config = dict(
    model='autoregressive pixel model',
    dataset='pixel-art sprites of 400 made-up characters on tiled backdrops',
    arch='transformer_decoder',
    layers=10,
    positions='learned',
    init='torch_default',
    learning_rate=0.00099,
    max_steps=15400,
    batch_size=128,
    final_lr_fraction=0.1,
)
Rows from block 4, named by matrix and row number. Rows with one number belong to one neuron. Each number is 500 + 40 x the weight over its row's rms, rounded and kept within 0 to 999. All counts start at 0. Numbers have three digits each. After the name is the row's rms in percent of the matrix's.
# fc1: MLP up (model.blocks.4.mlp.fc1.weight, 576x192), inputs 0-95
# fc2: MLP down (model.blocks.4.mlp.fc2.weight, 192x576, transposed), outputs 0-95
fc1.344 103:487510589496517536581467492488480556508477468468499504518554489538523572552529543567469459480494459455469482535528497499434508546577448502559544588487494433546506533540457517514495491516369457493477530569526443492514527528580494441481535511480501582545469523458510479544477490425453464429
fc1.345 087:567503469512497498476522486495514498515446530472482486470537487485495477499546439429541471556475575468435571550475494545594495486407487498507496558556536486529509498474503433466536624500446540573459508580503526538555489450522491538559518526463545462474503515453538446457496426464474470576
fc1.346 104:539498538564525540456502480516516453550506530514359397459489479514496511489544505487503490549479545484559529448539448506550482516458485514521481592515497495476494487596512464500513497541514510490498536478523481460491516559416488536551550443560477561508517512476457456508489483465470560498
fc1.347 092:470513477522576547537555588485489577523536520541424449481482474527498449482473513502511526484561523531494451507433480474527515502438545574562505504497519495519529472514485517547535479606528521421477551472510469467545460501441421496539463467552417534539503431524489481473428536435501494516
fc1.348 099:527501542470491577558485527541550552557411440486456495514501634510514553500443461497461549519521484454534440522492552455531523561498560461474511518461453508456436511528495520516506524481449497609480461568473529483417397523475514500528523513463468470522544467486489512484527476493514577489
fc1.349 096:476482518471522504484495494490519549560544470483546569506580512561452483483478499494493499507483490538472530544508512447489512419531478524488495557473486449586501485495426475539515544456483465490420450506529456487555519526528494552518582508455530504501524453480437526564480538490563511497
fc1.350 096:517510460550442469532464461466467517563513409486503526544515543472497534526511504458535537524428567510438498537526516516434485503461578483521571445551477574506486434492455514515474431482542520493517470513485536554443557479486455543467484504535497473509460471481578527532541482503529404510
fc1.351 099:543507467466423467526500488464425427555449497543508455564500490490481532460531539503477483572553479504553525538512449518537490512443544530461470449494431492425531452471504526523517545490500515534520559515483499525506471501470535502460558561507515501573525560462552511469450427427578539502
fc1.352 097:482413524480522437453562486460473519496411450564480464423508476459470478476513547565514474525510490501505475472574523509523468575508438455526472512439451514494500545549468483491523497569496463556443512438478420441498492460396503592495499488447509537495503509479479478538512452516493511499
fc1.353 108:508520427481459596529505473521456587547533464513456563482504595511500511505522526543498484515487422508510460520514435496542469465468525503479518502548453553464511540522478535474466516500483406524517549492495475447479478492515498473480510535501437449558510505513503518433509460524474497466
fc1.354 098:509488462433489449557457518453526511531487575513434532597571496503491501525504493445478465527488442506518512547562375424503501539501493513431533498575461563469423562464465507531542486576553463532493487529554516430535545554507556541461587537395560572543476505507475533506545536521446535474
fc1.355 094:569509467512501491466461501493476535501473539469507490489469509521474500484545469465565477513558493526444488514602496505457550606515525590542549558429417524474387540513473411463510526532486509535459498540498440520516492479471470539510497628442564472532490519512499490515550504461514439468
fc1.356 090:513532486541461503481474582415614574527543423503437547457583489553475491496497478469506526503449466493431436509502482422502470474548461586464577539533530451515503475523509492587488483497425519457403497549536483506469423503497456514532573484495467513493547558488455567521532519519428486486
fc1.357 095:411514511516543475524500545505507466557369479502508443456454489530444544549465484537513543518539533457560489475479550476516481589526488439476515462502421523439461443555484509544494562445611503537482513437477445525502411522522505513545508495434474482564534508511502456458515530457463478510
fc1.358 094:522494473478467532588462462497438493523440453519520524469534495473489578475494453474484516514497491553548528545552485426485479494511533530480507471526426485484463510495506496545529510495588450538445510484515492547474438518511535530467527539499465518558551456505518475481444499459489538497
fc1.359 102:567512491487546511537472585454514532588467484537465449570513462473453533538529510472508429479460506460418422477559526454562454504507490489487459538538522505506521461509501560506603466449464466489394518527449539451553431529459475481535505514524462520584533514496518499516450548446498493608
fc1.360 094:438509570500471488525475477497499472507507513476454460538594460518497482559465529523562519480596495558501543456545520474455507484546496446544496518508430529607445443509474446486573528504551480599461475464529453488501471543542486577499531512560527483493547477488449482567520493475468514497
fc1.361 093:438540472469499581563441443540525481550484465453445498468563459496508508500464480468512471544464503461480515566479498509554524551441521474533470500574515503493526525585495537470487532508544408504517513489542430466494478517532359525497474496425411483478501476475507492516520460518494477549
fc1.362 099:558502522600500469473561488487548454451495545502474502530517480462469462433525453509477456598517473511469540531520496505504543560458526418504453453506484504478475458517573498521474488545602577526512538481497435559512522466512500433443548489501522422456535513419527528446505523514496513483
fc1.363 095:529507473475489553452464513587440519562429469464459602500541506589537520517469488568521506478558543547427465465529512558526453470526488507517573531506498528490530566526545496472486562474490465524463478549478503459495474563539530535527510523506496401492472461517538469525511430471511545489
fc1.364 099:523506488473514503527530499503644469542490529517422546542559452473471503564519494460450479504541473430509480519503457531443508462484491523549506562474484524545522481481510511507466513482546445476473449513553471493524615470548465528522512479507494550513499505500530570577456497499539487478
fc1.366 088:401452491467486526399475537467481594514527514546494500477538451524530529483489527541589525494476486443450594467576434502502541513573518489521435491577515506569389498549429472599469456507526506481476478545536505519474468453525443523497527518497493448516501516510508474496530462476534487472
fc1.367 113:525493535560498414458556495506455452475503524479465520454468530508487508482481513541540481507454492546467569472524520545576488513556425508563474504457492509586533569543497441558535482564496496500505503519481586484515540498408551549547590544501521443481523545532467511520507567477460508515
fc1.368 089:526382465455510565496514486487524480535514462504479527549570472441528536490541458498500467584541489521517470442506496462492464511417466481593462473537463549483518463442524509516547550502442449509477490481443494503483463527521551528556486440466484477513471452462541455486428421436422508477
fc1.369 097:547554483483472459476522489553464494446495480561523510568546485505462477438461523565546502512436418551544575479523528426498475511474487500542483484553490464517477531488547508542473528525568544498450448368472490516447458456484462489461532539466495432476494539522503418488507634528558464559
fc1.370 122:492506479507477471510475504502470442574488500551453531554490532476519599418487548528511564535486445417498445461528471460549528552517475441460497505488559492432510514483484538569515501469503444537493452441467479547553467473476463501533585533440526542619529471450586483496448480467464536549
fc1.371 138:468483562501519500531514512504511457520473535475490461471543487521504502508488474604467501541466484503470516510460496446480524542525443471516414473545536445446523466543499536528489485461489465548473467483469427505559443529532468469558536507457467569529525499451578505585530541527444534511
fc1.374 089:465496488456499514535513496491491492488510494469484486487456478489445520429426579502598482522525489601514537526480552549539439492473504514509521547471524441562549510471542470530470457523426435455530429551391554474521485485463567508525517534490496465509422521512477411474491456405458524492
fc1.375 099:458466550587511463496528482507534517522506512540515481540518512548441475504468442495527554557524537474547574465440471522537493505487468494530523510499497434441452537443563511594489503561578536508494444509498541487510517436513389483536581532486542454500536496503534471468491503471420515429
fc1.376 121:534596511502494471517512502497468552584508506549493495476500538467495535467481439503475550555436513522559485511493477482568506524392494473475490437531451516496526479484495478525515460515535529500469540489516478523467465494553499529521529533387521461581533563443514479528463449491478515570
fc1.377 086:459525482530505558607517537462599553489477478478519450546500483558463523478555449451552494534487504506462476562470487527505610516474587494507465531528439448477445447544502469532510497502484476500474414480469474445495585437495466450510515515523443477422474534475569547488529404490512413474
fc1.378 097:540540490461516489490529631465552522509484467496544518462524498523499528482549462464533449550433451503507486502596502458525523510482487418561583487538473497458475529531503479571478571523456547514454535551539450438481528485494448447487492533510514514488519493376468560434589492506474500574
fc2.344 098:534451440566520451497536518472548470507535558489541536466567484491498454570544478551476540537575582562499542526473490492504520491437633528507547416501468562481447443507500536501517498483523487510516564485494515534490422522514534585490512516501473424518451472524548433419530488504467511517
fc2.345 100:460472541434526504469470504457524492466532491443468453491475495538539517485474505528406514457423478516569463497541534532455481509588422480542448482467530495469487559519475532452530490457551457468572504468573456488424469475469497508494463466489424495480531526508513514543503633560546480465
fc2.346 097:480498505509447510563536427436460457491523485441481484520532469453549483452568516519506504548517518508455492490496509482498521519490433566456490553521495452485534502532544444450479433510515572515508509550486529483511523571490538521502612513512545493432516431480477473528459463525497585514
fc2.347 101:568455518517514500536538501509496579434513499471543493531544503441499511523533525453497452466491479486427482500543606575496540453563432470476518466515512499532513490420467383533460512482521571481491479552449522464507440491473524501541494482542537496525550488558439521546486507503455502470
fc2.348 082:601516520483466588478525502545518536535446430477542504423484494436426503469478494446483505523526399452450455537550453452510508490526572558506515560472418513477494521569497547587432492529441492545494495488523419456473466491534451463513477491501491459559517429548495567510488499558524455408
fc2.349 095:491539514482569514550520481529484457507474528480537563442417516530478524559514453471477451475450514424477584525453465542552415534478528487516504559519611531523503492489459574453472462531525530567529438554526487485482464500530478422529452521487493567515481530506564472482520476538532482509
fc2.350 104:525472512501500458577519433572542471469452507483527506517498505472505540451482517537485511498483473538499476475457543496501480473499425534536482502524501467502516590480540453529423588447506491485465435501485462470557475502612590500503510493380529490450507524529474508524485469426554494432
fc2.351 112:498549502540568524455555523522558490435561501480562547442510468540477500565437438530516505472440541540478456485474539494460499489554473483538571522500551524513515554543470518490472470516523530538459410481452535489469541540511479474529511428517481493469509444481461485493548541517466500524
fc2.352 095:541537549463489591573451477506514529540581522475475442573503512532468478554514501470546529504529473488486467519446501496451515366463477517488486510490475458510571473436545489520472469472439517455502441549505584505493465456551540493544477524549511490536490521506483498438474474513479524488
fc2.353 104:532434583586517434485482535491506521508502477535518467564536481519463506543514459509476491496474522476468571517572502546551504518430478426563377476506554546504477447435541548544520469491499486423575559553505517486494562421518505512502465503493506491443489571499466471544521479458464476481
fc2.354 087:494536486455471469448508512543482512418502469528477474540471402506560498526414546467483468436466473491502522494474349478545507522469488527471481508500537442459492503506482488497513472513518533492551482518534500484508555551479557535481475543449529544540447571425488517471551556539430511492
fc2.355 096:460501536511505537553503464500562478488463539499447508524501452545519515513520538515436500503435544480560492513471514449477449425462475448503477448507596464498551524514500546532513508433539499497540496471527508487493473517506503422481533424593442554492501459499505535548508492479536508375
fc2.356 084:494585469488571460510503523450469468465401508514470476402450566499483538532566504486511542475496519413375489501430538489487520482458458484537477520526459487511537522529517501403516535509526513555507427530490558441465512511439469460481463495505482518495487505502501532508539518471509463515
fc2.357 095:532487489544481480511570472533511489465563545465504536407518491543447515538565572530503496562545459533440485509491439546537465449418546457583476507434563554519608523497513518488523419492464500442556477472481527479544555478469493525441506512528534500459467433486521547519508590496509438469
fc2.358 085:498497477547488451493490505503530485521540498459493456533503506486478457473465555466469583537531532582543561442487534455405543441477533470495529442516439592497448506473562431552523496454506454476491534460484424561499552554536535460410503551478525499518545506518485536526497488403534517525
fc2.359 107:481470537467412491507466466476559541508469451470478459471578481458536449485457531545477526519491482528512489496484501458448490524561518508492529507542579475460478453529517453553473484483487489480573567549471450598456534531519519450495487490466499457440509490498468420480538488553471549473
fc2.360 094:515505524475544496475455486387483572543470446512492518509457517592490537426443541461511505471439522375487533503551464559491460503479548537496510547444516469460432545528471493484474509540527500460535545527569532552503471474570568472524445429501515488464530508491572534433515508507496457545
fc2.361 087:505496552535486375480500434520489533452576528505474492481403527456503474488505502427553491474583457548526467513516468524530472425435499520528448527480526502500565497525549555476489447450461550496495538533491527465503537447458549486565516496559538481510463543491461481465548578503506466495
fc2.362 096:469519497505485491558490547518483511520512456512543529437495498556516529534524545498506489504429553464467559491548503504523439441511491549508493604518541531545543522502485476494507472447459509522416498585493565454498512507530532544544406489455479500525466447524471461526499431558499496576
fc2.363 091:450507485421453532485513496467528455478539491538517465474533510533519409412471473524446437550459532409582543498510516540448479497462493501518525514439496507532573486520456490513516484502539527486467539554547498473538550501591585454496444442454565552514527592536542559493529510521482503472
fc2.364 100:470548546533532520489494513487424543438449499476477563413425507552526557531534513519500552543456462459468450488509493456522504491499596492467414477539494468501499519518530474523516489520494545555471555546486557561477473506499471474511461530489470544446436546501516529461527555461512536521
fc2.366 089:556518484515459505550462515567560434471586462474509498579449513429480437480533488499462492534459479555497458534434514514494430482442545484475478495448488478564502476504516569406498520469440507484553557515467576550582546480485516549488533452515511550447450536490511504453449481516518504454
fc2.367 115:488524531565486469435463507433532502480436477592474516547504498498502447541447527518551521533500556472472550427466543541452484463478464497531469486490401499492484532453529483564476577496422503495477511572560494494468464450527530466542454460543536467484551478493531496385580510527495493547
fc2.368 098:488577534531519448468506501497470451491449535462486429526445519482518529507469587478574499450490431463506445511448469464540510489512491581473545558457432459457513493514500432470509556526526529518516514453533534636453485497433481443445535533565491492534544519552475476453544504579540473500
fc2.369 098:505520506541512536499504488460538448450537529497507500496511530477503470475520546458535457509507584505509491507503492530493515531553546542531462513487492507516487542532501490440580526416531469541539581491508515450512518513553487447455452489475444533537493511489609484497457446583487473495
fc2.370 118:489501518505498408465515511450526509492497479453584467466539473436497518554493434488440461527586477518555558508493540529486471556491516518497390450546374543538481478492514526511452488543504483488510573471511471506442549546537467472509503490493475459464441489545556494446487507503491518482
fc2.371 147:541559478477512505470460514574531523496446449473506467518504486438579522455515436522475461474408504490490539530535485486484480459522494454427479496543464454517487485501518499543434583545519519552547489460489471504432518560506477425612521467530475465449489477558432514397523533454523452487
fc2.374 090:620516492436523546474455470540425539461527516508493449529470472449524540451483425472478506524537490425507468469455458505507490481495522560454497412496474516452486479547541507518511450551537552479456551496497464504488551427544495454554536550443564541520536471469408534532559515582492476568
fc2.375 099:518477529430471436474465485548523442518531534521428448574530505467493397489547465443490549556563430496439481461458509534580500484463516547485566486538441543467572488527529506499557517509452459510490604561497522600494472448519532553494478510468494471491539452480462473466562523500495474481
fc2.376 116:466426427496482478506488486582539439476524494485584554468577528497501547417507506489501536498529441612463488538485543506469484421554488525442479497575577510541590518469529517560566465461368498486523423510476542536572505514459501510524513501551500475438488511469466525528491550439471541533
fc2.377 090:542530534509465443426513476522431502465535531521505460461491480469510485522518510548422503495547498502484556487570509481516433462538491526474515448491549558451571536474467565543480555491545531535519543555546487480505445504478456530456472489434480500543524478461471477612510631539512605527
fc2.378 090:446457482480471464510553487437543474467549472535519564430439517469503489473472491523446540548556540546551492501510579518530484512471513492538408506518537484507537498520481458453541538469486483509501486508426508492503520457521537476479472490406526468472474598521540490467446579520559557424